config.yaml
model: "encoder-decoder audio transcriber"
dataset: "short made-up English sentences, spoken by a formant synthesiser in many voices"
train_examples: 26041
time_shift_ms: 50
n_mels: 80
hop_length: 160
input: "log_mel"
spec_augment: false
win_length: 400
tokenizer: "char"
vocab_size: 30
encoder_arch: "transformer"
encoder_norm: "rmsnorm"
encoder_norm_position: "pre"
encoder_activation: "squared_relu"
encoder_mlp_ratio: 2
encoder_head_dim: 32
encoder_fused_qkv: false
encoder_bias: "all"
encoder_qk_norm: false
encoder_parallel_block: false
encoder_inner_norm: false
encoder_subsampling: 4
encoder_layers: 10
encoder_width: 128
encoder_positions: "rope"
fusion: "prefix"
decoder_width: 320
decoder_layers: 8
decoder_norm: "layernorm"
decoder_norm_position: "pre"
decoder_activation: "gelu"
decoder_mlp_ratio: 3
decoder_head_dim: 48
decoder_fused_qkv: false
decoder_bias: "all"
decoder_qk_norm: false
decoder_parallel_block: false
decoder_inner_norm: false
decoder_drop_path: 0.1
decoder_positions: "learned"
decoder_prefix_bidirectional: false
decoder_connector: "mlp"
decoder_tie_embeddings: false
init: "lecun_normal"
residual_init: "zero_last"
optimizer: "adamw"
lr: 0.0015
beta1: 0.9
beta2: 0.999
eps: 1e-08
l1_shrink: 0.03
steps: 10900
batch_size: 64
epochs: 26.8
lr_schedule: "wsd_sqrt"
decay_fraction: 0.4
final_lr_fraction: 0.01
warmup_steps: 540
weight_decay: 0.2
Rows from block 4 of the text decoder of a small encoder-decoder audio transcriber, named by matrix and row number. Rows with one number belong to one neuron. Each number is 500 + 50 x the weight over its row's rms, rounded and kept within 0 to 999. All counts start at 0. Numbers have three digits each.
After each neuron's rows are labels from the 100 texts, of 14976, where the neuron reaches its highest value: "fires on" is the input token at the peak. Only what is clearly more common there than usual is listed. The data: short made-up English sentences, spoken by a formant synthesiser in many voices. In brackets: how many of the 100.
# fc1: MLP up (decoder.blocks.4.mlp.fc1.weight, 960x320), inputs 107-213
# fc2: MLP down (decoder.blocks.4.mlp.fc2.weight, 320x960, transposed), outputs 107-213

fc1.493:503523513508513480497499511550525506499481402500501486398755506350518505546518501592490480502463564502527470548552419525495288496506505562578391588499625491554429582483502501500486540489515439516547484561521503493495567537494485573500427423538510541509535517545555512467619519540471510504586504475496462496499502471517504
fc2.493:457495500497527561500493501515497494493528491500499544505498494499500486537539507501505503530493505490489476493485556517562496500536513476512488465531516485502320500495499498497504640498458496502437500485478606476503405492530460517495501521214504502515289447489545577465484539507528500501457496497500517517429578377480504
fires on: "r" (52); "e" (27); "l" (19)

fc1.765:500631500500472489500500500500510499650512500499499500500627500490502469531412443609290230463455503411548481462500500501476500493573541499532496505490529398500502500497503515514503532487500395499513508500501479481587569501500500500423498467499481512500424518479501500506523465512511512505539680385494480509500543505500511
fc2.765:493499502502435504493498501514467496541491499512502495491509502462500501503487491496498450487501500544503494479522482545439501486502514511508485504527460534489504498505489496502492501506469499515499500485496485477500513506493465488503494518519499502500485546500346502514501538546499498502500530463518500486489499452503534
fires on: "r" (35); "p" (26); "n" (20)

fc1.510:497510491498500492569500501500500500527501503443458512499578500448484492587486487500500486500500494215500495288491582503452501518586614509561358499501562500500503499405500500508501484484497487507500500500496481486499567499514365546425499471495478510500316500500502500517500431553512525570352500500447500530500500508439419
fc2.510:477507499500498521500500446589500500501501496503572519501459500519499492501500514500500500496651512499479473500491619515500460500498476500426558472505436497486506628513650500457499500506498498499500488501502515498534451500500497486500501499499499484501497507500501584501500502446500496499500500557538404495499547505501497
fires on: "a" (76); "o" (24)

fc1.338:500400500500500500500500500500500500500500500500500500500500500500500500500610500396500500500267500500500500335500500500500500500500500500500500500500500500500500536500500500500500500501500500499500500490500500500500500500500767499500500500500500500500500500500500500500500500432500500500500500500500500500500500500500500
fc2.338:299534500499502497496466535542499496500495502510499500495499498499496508500501507499499498496500496483500496492493499518465500502486509511507999498500499508501516529513499476507501499504487397503501500499499499471505499494483487500497498501500496495323503507500465494500501501494502502502510478502505500500485503511495502
fires on: "a" (61); "w" (7)

fc1.13:500665501500509464523500515500505500591522501500497510500517479508500495641403463771461430450460503498539500476500499500456463500533506503523530503434506424500500500521485512501500499494367446500512502524500493474592507500500499512364497492499499527500439500499503498520507486631603509502512504237500475510500555530485495
fc2.13:500493509509668500491501501078503500504499498309497255496504501484499506500479528501499496497497513498498497502497497521491499498496522549508179505500498493512501499534469502498504424502289493517497495505494500500496511502501480468501467521505504498495513521504422501508494584599498624500500512482514500480490515487493539
fires on: "r" (79)

fc1.64:501609500501509505482455505494458521505494503503500500553510500535500488498499501574500395618498512569500498507500500556354446444500432500676542484503363500475588544526471608501500454530464503519487493507468498499502494465542557503500500431435499500497484514547502500500617500500504501514500499501500500499497490629517513
fc2.64:516496498426444499499560497500471498488423498491454484536457521509499482498502517500458500501479505498512465501515476556511521646537498505469492540542506283406499512494526487536496500526496492492501505523497488500501512466497478506450505510456477456465486461495689557509502497555493279502510535551450501558489495500518498
fires on: "i" (66); "o" (26)

fc1.495:500579500507513501513495499482471531633500486508489592516559501499498500553424499499498433510516495485500485500502613495363501444535600533669500493540499407495624477500496530497500367485376451519501500499501501496515561500499500570500494483327424500509275524498471518500502410605512499547543501500498512518484556500543492
fc2.495:500500495499490501480517534506500427500497500488463425508483499466491490472501460503500500497500461500494502617474241501500577502501477503553501483499495608540499502495621488504499502501563499472506500497495500504489479505501501506521513326670475497500677521500499500498500473335500563499498498493502527489492498498518506
fires on: "r" (77); "k" (15)

fc1.599:506502504475448500510506497401485394510500610519483603500498500495494486506501500561492471499428437499501502503500518543364439488500549501801501509497509489506482500506385509504498515497499498596488500569430500489508514506500478432442473523508498526488461424506646499549509493503528500504453583500494522499527702502272501
fc2.599:497520512501515470572502575512497498502492475529532524566501500536500529499500496414500500492513535499462501521500455500506521516485502500455498511528451481494696498508498563496501500433497430502499500481488537500483529500490500490502562416732529499484469500500396491500485512450485483616497500515501526488449500499539503
fires on: "i" (100)

fc1.201:513507569497485500516500479584500305502501500496528502473500499557476499506495499505496463498499520523504499464499507502536469498515501511494496514500500498500500493498504508500503500304499497498502502502420496500489502497504500470500499519499496500499497500662505502501510498502502500458501500500498477501500501507491511
fc2.201:502505498527495499370494509505463485498494482505501500470501503462682568595499499499504405501523506503428500501502498509384502457495563626502501360500484516508770505504500493499495496546495493500500496491488501490497500500497492500611500500501432534446501561504499556505463369385500498628501488542539511497479500379500521
fires on: "a" (100)